Weights of a small image classifier: batches of 64, 4.8 epochs.
Rows from block 8 of a small image classifier, named by matrix and row number. Rows with one number within an expert belong to one neuron, the router's apart. Each number is 128 + 32 x the weight over its row's rms, rounded and kept within 0 to 255. All counts start at 0. Numbers have three digits each.
Before each expert's rows are labels from the 100 images, of 14976, where the router gives the expert most weight on average: "lies over" is the class under the peak; "responds to" is what is common among them. Only what is clearly more common there than usual is listed. The data: simulated stained blood smears. In brackets: how many of the 100.
# router: router (model.blocks.8.mlp.router.weight, 16x256), inputs 0-51
# gate: expert gate (model.blocks.8.mlp.gate, 16x128x256), inputs 0-51
# up: expert up (model.blocks.8.mlp.up, 16x128x256), inputs 0-51
# down: expert down (model.blocks.8.mlp.down, 16x256x128, transposed), outputs 0-51

# expert 7
lies over: small cell (70)
responds to: no large cell (100)
router.7:136154093114206156148097111155087096070141145140072120083096109109112094117161144127157090084148113163194142128132129104126165148133106204163121137089080084
gate.0:119114111086137090116164103117141182120140106079151133159145108166137154164101201106130169151104179122150120159118138144192093077139129108157111133149124165
up.0:138139104086116039131150106117184180139118123106095105143183133161143107115167188135137038148156129098151122121172096127147162117142135142130135166124099115
down.0:169152123185032133161093124143097164145107116145130093111119134087068112164158080117158142119148127095093140118171128109195093095171131127075125147121149150
gate.1:149140144086139105155170105063163136099142142130111169114135177166115155166120162124059116116154150171179121120156131087161142180102144166180082156165138115
up.1:158167116060129091140142065058196157110185126140111178112154152147193145143114147143111086150149136156176146193155119108140146148120124119165100169147137124
down.1:158128102089086145150111134183123130093168087121147140153107139132122130148143114103162127134168102166087108130104115073076104066169116107111138072170124135
gate.2:093159149138119184142108119143096099088154106137108142124159098147180123145138108084101097116159154059181150138151142149144130142124175159115128095093118118
up.2:160088110121130089093184134137170133144117131134159143130125162164120150097104174187154136152096111149094132134101098131121111125169150041155151132175141176
down.2:135105134125139087107131138121143111123176138122140136118107168142162178105157110083143139132110126198104100165147091107110121153121136115113172116130115097
gate.3:129122148146105132076094134180165150113130116188171101149115101118177107110172114110138169176128103052097133160092162132087094112103143065102144078114093136
up.3:102123180115102176080115131151064192135119143136147124130118083140163145095129182195115132126071155135066146127047123076072136166084100109113126118114133185
down.3:111165116098082135122079142109137125139099104129103097135161124076153163175183117148108126126199185140110151107152118142153152130107112192115120158088132174
gate.4:153147085106081091103102124100133152136136145067119098166139067143137163104183106097153135192102168056155184137135075137159142093136127161097137132102085154
up.4:137127083073100100098081098146133129162150149100138087140122046122166163071175083109164132187111157051147177095149090109142152114107067128109134161072088119
down.4:098164087128131149153108144163152097119131064152132087186171099153153133140171037127090096117126179059172142139148110144103113093071180142098091108136133154
gate.5:159114146148115161160118132174163101083100071148115184135135107163122108157140106177121108143136109105116146187139145148115095107158216119102126145148171153
up.5:143186102090127070094159111074126140183118144055122122115121120148108182089117097040165142165131136122094083095116139121131147107104031132148081142133111165
down.5:138069152122127147134130161091107171104192182091065131145120137159119123079071118143158176136086116161133128134103158125164087122112081099121209106129140139
gate.6:121186150114152086131066097170133150093097146145100116204158116107154067128122129106140119198081054045152164115120104125208135184110120131081131114087071142
up.6:142142117124113180121127158107137136095165103086151116111125084175167175145151123103104125103143146150081123142117091155068111108133160135148101111141166107
down.6:186133110137144124182181085080182124146105135087148103120126121166070144160142163143111106142109107151143121129147104176124101151118112136122126192167104176
gate.7:096186107116078107128195089152163155118154067163140106134163112113116163066152108196141168137126101073177174096184146182126124085128139140144140093108136082
up.7:137151113095072108132167087128145181080116110200159132115094113123089136073154136169186099126087130109150175080154143116121165106128116153170165173123084077
down.7:133147171134127101105140072088183082119110143131105114150134149143169144099110159079131192175069127075132156190130154124183122193159166100084120139130114064

# expert 1
lies over: large cell (26)
responds to: band-shaped nucleus (100)
router.1:118115177117156112154170105086078126163096134123161136140157161134083095065102157118084181176122096111094096131149195132159119121110166099105123144090129141
gate.0:141191103150110139089108114122197100092144121137137149073107118088152143194157138165169038121153110154092121138137145123086133105149129116107164131162093105
up.0:142125100137132166176098154200101173118176151144155159154145097145152117089158101077111127095121134152172161145141106175162077126106128170169173080177157139
down.0:106158142093101015098169119103168132155150101167085115169151112204130121137154135104099201122093180107172137133123110137146179139098097168162201185064103099
gate.1:152175121105113153152130195087139162124131136100112072119143124150119182125109144158105068069119107125109100164159109125126149189124165079087121075122158140
up.1:110107120160112107100093071180133117098142101178094222136124110069187104146149078106145149170198118159156170092095116175128148095185097180169129159122089120
down.1:094162094121101167125095133124138109098116174123107074131150153139109200114108170074130164188116120088128125162155136068152115129024125074135136082129138085
gate.2:129164101191139177149126103110119127070075129077122126129135150144155113159140145077115120140132112143127134160153179133116140136080152098111080118179153138
up.2:140092137102148154095124191139158147150186114155103111120091089098109184129144059161153078104101122135111142110114115139088111091161099163102116138136096135
down.2:126082108148162147100183111100158131122159168104130092152178094135132130123122136090154174087117110118144184157113114178111109106146111091130107079146151130
gate.3:112211109116135111053109084114136105098115110153045129119159128105108111129119122099130111163099136079085165147186140135097195129126094130149149164071074106
up.3:155110130185139162143123163151145137090141125152197159111099120103170124140106163178171098141157124168147127129103140150139091121144180125093138093152168116
down.3:138116111106089176194141135131132175108132178138117144117088131109177202114144135214153154151112115173172088062092133095117144124122117157123113126137145157
gate.4:131165108141158210091119170153143090088121133123119084113123102148101148172107116140172121174146081114095162139130147128124086174103168099122215130163154112
up.4:134177166137113148072103165187111108135108120203128097153120111136121114157093164149100145197159102136083130162167136124174155153076122087095145128142132086
down.4:059134138115165199139158146099146122105114134142134175078116114140095115163112136092096160117096131165134113133128105111125106093169199143129059136121125166
gate.5:136153150162146180097112136118181120108163034155111116090109091142125103195118105133137120064122171133147180142140139150103143107153108107134109116094152103
up.5:106157145130214152174137147096122111120120073103136048073123161127097107113088091131098069025139112134128154129163176131119120106155093108094129091113174091
down.5:121127096127133134093104132176127075140097149108138163144125136078104176203111095157118136161182159103102098172134105120127088132113176126071126140148081156
gate.6:066145184192169128148146130120120104155122124120216137118127106129109136123127138102124123098104097137110150140129100166162083074086157126202159134169152167
up.6:054139116152124131164113196094140073143138184144128114113133122080100131109180058095117104120144140128094116076145141210118128125174102166125177141093106103
down.6:074110117172186177164182112094115148088201107057126107111125087111110161116081123146119114074155106157144097106154115166106149155086141131123095159136117155
gate.7:125145108119107178139095154143153127075104090189141113153076092084136129227106118097149072094131116134111148176100089133131117116142167099081127150167134146
up.7:099133094106125123109097152152104136120123088124113093166102165110139095195112112150100103100127145110154075147111133101124087143143194130105128126200120143
down.7:074128213150129154128133084163086121201146135087105152141082120155114131098095135086129120115101144173093109147149093143158121115086171107089070146092063127

# expert 9
lies over: small cell (53)
responds to: round nucleus (100); crowded (65)
router.9:147119104102083102128118123079183182104189129118128198184163116161150151173163150114143112111114148078111089150139110108123172173094123116116143116084120164
gate.0:171135138136120137140219124144040175123072147126142119137153151084069070111115166137155146059130119137162153107105176178179108069125154149163140139165123110
up.0:145153112148148135171146104103119168085037121156141183118087148080058052143084216158114155107063131136061210103132172144164159127124186107100144106171082179
down.0:160136130124174171161151066121146113161090159104152136128105102113076108140110133100093191145143170144164150208116101137108140158120182133151073156148139098
gate.1:161104117133136146145159100188128148153136097145125115146094158103086124085120100134143116118088105152145138153135109194174080082124108094154115117180138105
up.1:133127100130120124115148099154118108130109123090094149158124188081150077140076151105123205102089079125163116155087163118175106146059148070110147130149131135
down.1:100126149156158097105117097155142173125119123075135099115148135175101170185149148111111161117104108152122118103143207196089124083115103105092121156113092121
gate.2:156075160182148213127126127132109151119086096168111092117087174103101176117092122185093118129047065165105172167152173184120112116104146089109156107152158126
up.2:129071170136153136116168148127144185199081179093174123133103110128100125140048143145040140190116051146082131162131110107143141168091104130037161105103172176
down.2:102165104179107197140132129186157053108169184160066121163073147169136086141214194176147136116068145073160119172139157172122119105129110154212123074112154170
gate.3:134150130184167169111139105132100140084175125057137074136140118132111159164152162104123068157150121104180127118179172190132158085152022122117115164132092085
up.3:154086075093102134127123136126103139171096178128168098133106121147069137089129112119143129144054147163142121120151047143162099101117158146150114124129131133
down.3:125138128127117165130114189111104097100115085166175139072128118079107111063098108123163170089125111129134152167124125061143131085120150127099180116131096134
gate.4:066127131119172132137138196076145124137132116203192143044158114117094160161114141126118097106157136130050116139105167140127108108158172105085122123127187126
up.4:100135158143098095099160128096164111094154136172192118105169087118130154119104191187100129099146117083092089132145167168079150080153145130119131146127150158
down.4:107107151152132178106106158185134123072103093168171164076097112157088184172141122175104100113134169170093127100112097150115137074205164113154164069144188130
gate.5:179081164100151147110175189166095136186157111125154161142127176097096080073096113128121149108082126199166122143170102130148094093108160098148156114124113093
up.5:129133131223159083138107098111117068134135118130143130124166150092147106155219134146134162133165112112147112139111103221119135114168136135060114159136133117
down.5:095154123122145145102069170114075123155077138153161115134152181115137163137175118127139100119145147074154103162127207146138132124097135118117083148124133064
gate.6:152135129118154134094090211148145106155123045142127096152169131109145089151140116157099154141181101128100111109113132124089145146130111093105167147100166100
up.6:110133138155095114159192082123108199119171193153064235084105123121081141145110160161133091113075133132151130101183173138136099084143138167161126196171138119
down.6:106156091144179109133131172165178075169164101098140162114096143155121119149079139108084155110137118158157139134096120136106114138190142124170130174098175140
gate.7:125115123128114130131127202169130067215092152166147068117150156100102119123160178180142173123053103104124167125104118153065113087148128093108127158108153119
up.7:170135171121082141087143130123142113175179141081086113131125103167159165170092116169162184168129093117107108114143141140117106084164110156132196097167157144
down.7:189143175153185134134091138053163167069095119166098133091131101156176146119154150125149126158106146038124155155165182135094147157084125088103127088117101112

# expert 15
lies over: large cell (27)
responds to: lobed nucleus (47)
router.15:173125146119093087143164098091171147082137141135098156151165104170131135172146209137150124080143209090085076107110085097114130155095121118132111109133125187
gate.0:110163121083153113069181124123107090124096190152144076194144173087121115126091126160102140137125117142103165147133140063140177122104146094110139121105153125
up.0:141108084167176172132118132139080170098155075128116173094102100183132147148166133119153124116138075182184097110151135162098065133172091126171127154135112163
down.0:162096148135111069037195162103111140139098162106163080129162157147095174050195163198131122143108152103148133108117160117113134154107138100125116111090120115
gate.1:076147107133115153118191161160172104113163199135145115108117147180144143128173094142144148102133113148134125147156149161140151182113101078150120176163131145
up.1:177149145087158119143111126161119139173123115136101134180120125127141139143074066190091129181123139136083082117091131116068111175105142124104162134081149146
down.1:151117141144080164125186070107135141168144143197187173120141176148099117104142165181109148150132121116132088191138177161133124119137124145178154178120094184
gate.2:146130116114124140152112134139108128201069104181106121105142095173153053048127113125125181129119155123070170136109155149126091100159142144156120096158144179
up.2:107102097132121138116123072114084217142076136101153119156108129121120101153100114102148144157161152144129073091110112071147131132090106172138114093098087121
down.2:091171121175140193152133170068113125102095055162107159086062109095108044172144153143108176191140116135082146124159198121125164120102178141136152159159068064
gate.3:138162148117118105111147143112131127156120159092199054094095141117075229108102141196132108170109123136124157143108110078123143147040080122102123134067159142
up.3:134127116186191133083109078103125126159172082137096126108143133122183146131146106088152150147187136093141125080111174179133129108214107142153162143127111127
down.3:125111067174123146087168126119110108090158123143104124151123113189160173103196157160153130111117162112145165119161139154091060166173101069181152100085118126
gate.4:155125145146079120086122104082106121136119133134073108112168103117137143130118137174153142109134169150096139123099164111119163141096122092169114074046165195
up.4:149177131091137122113128145119171126189180147081120123144160134116150153151094023131047138082183193089139099114158108106085160120132112105136069142127075116
down.4:173178084110112139084131120204096100105095089142141159188115077120164132130133144116144133143147107114149117078139118095146108143123114198153138185109152075
gate.5:158135163128088089129141159150112134123117073151114197149137137148146113125205200120155084136100133085161139104142106200082100119196201140155124151137111131
up.5:112139153130157071126094170149151079137111122159163101142093125100146135201164106156110091143179146097085131099097145116113147132131144091098120110119116168
down.5:155111128128133147160094064071090152137096117139122172168102106111104116118135151184112124160116178135087115188115129151126140104174148122094074084145156139
gate.6:111180142088115112105128086133084136123147057124084145102136141150108156095093139115172127137160069166173121096149154196149121096174136159204128179142167088
up.6:125168095122102097130127093185129132158161071121103113180123137140183128134165149169179165207177114128124125046157100142079130170088075189189107115054152075
down.6:144205120173205175176127172120081182069143140178075146159100167087116079153200165159074093133154174139088078095127190174131139163105138196168169176089123103
gate.7:092130089103163188163151176137187085123109173109132115165128105159182109135099101170117149099147136161155133155100117112148133164163144080070109111163150175
up.7:096074155173119110073122123139131078100090130157142149184111142105197105153072145112095147144103135126126122164117104124103159157137112143097141169113125170
down.7:089177115137103088101163089116130122151177153184122227115132125133101135145120070080147148123174111166188131134150146101170161102148114145202185188159128090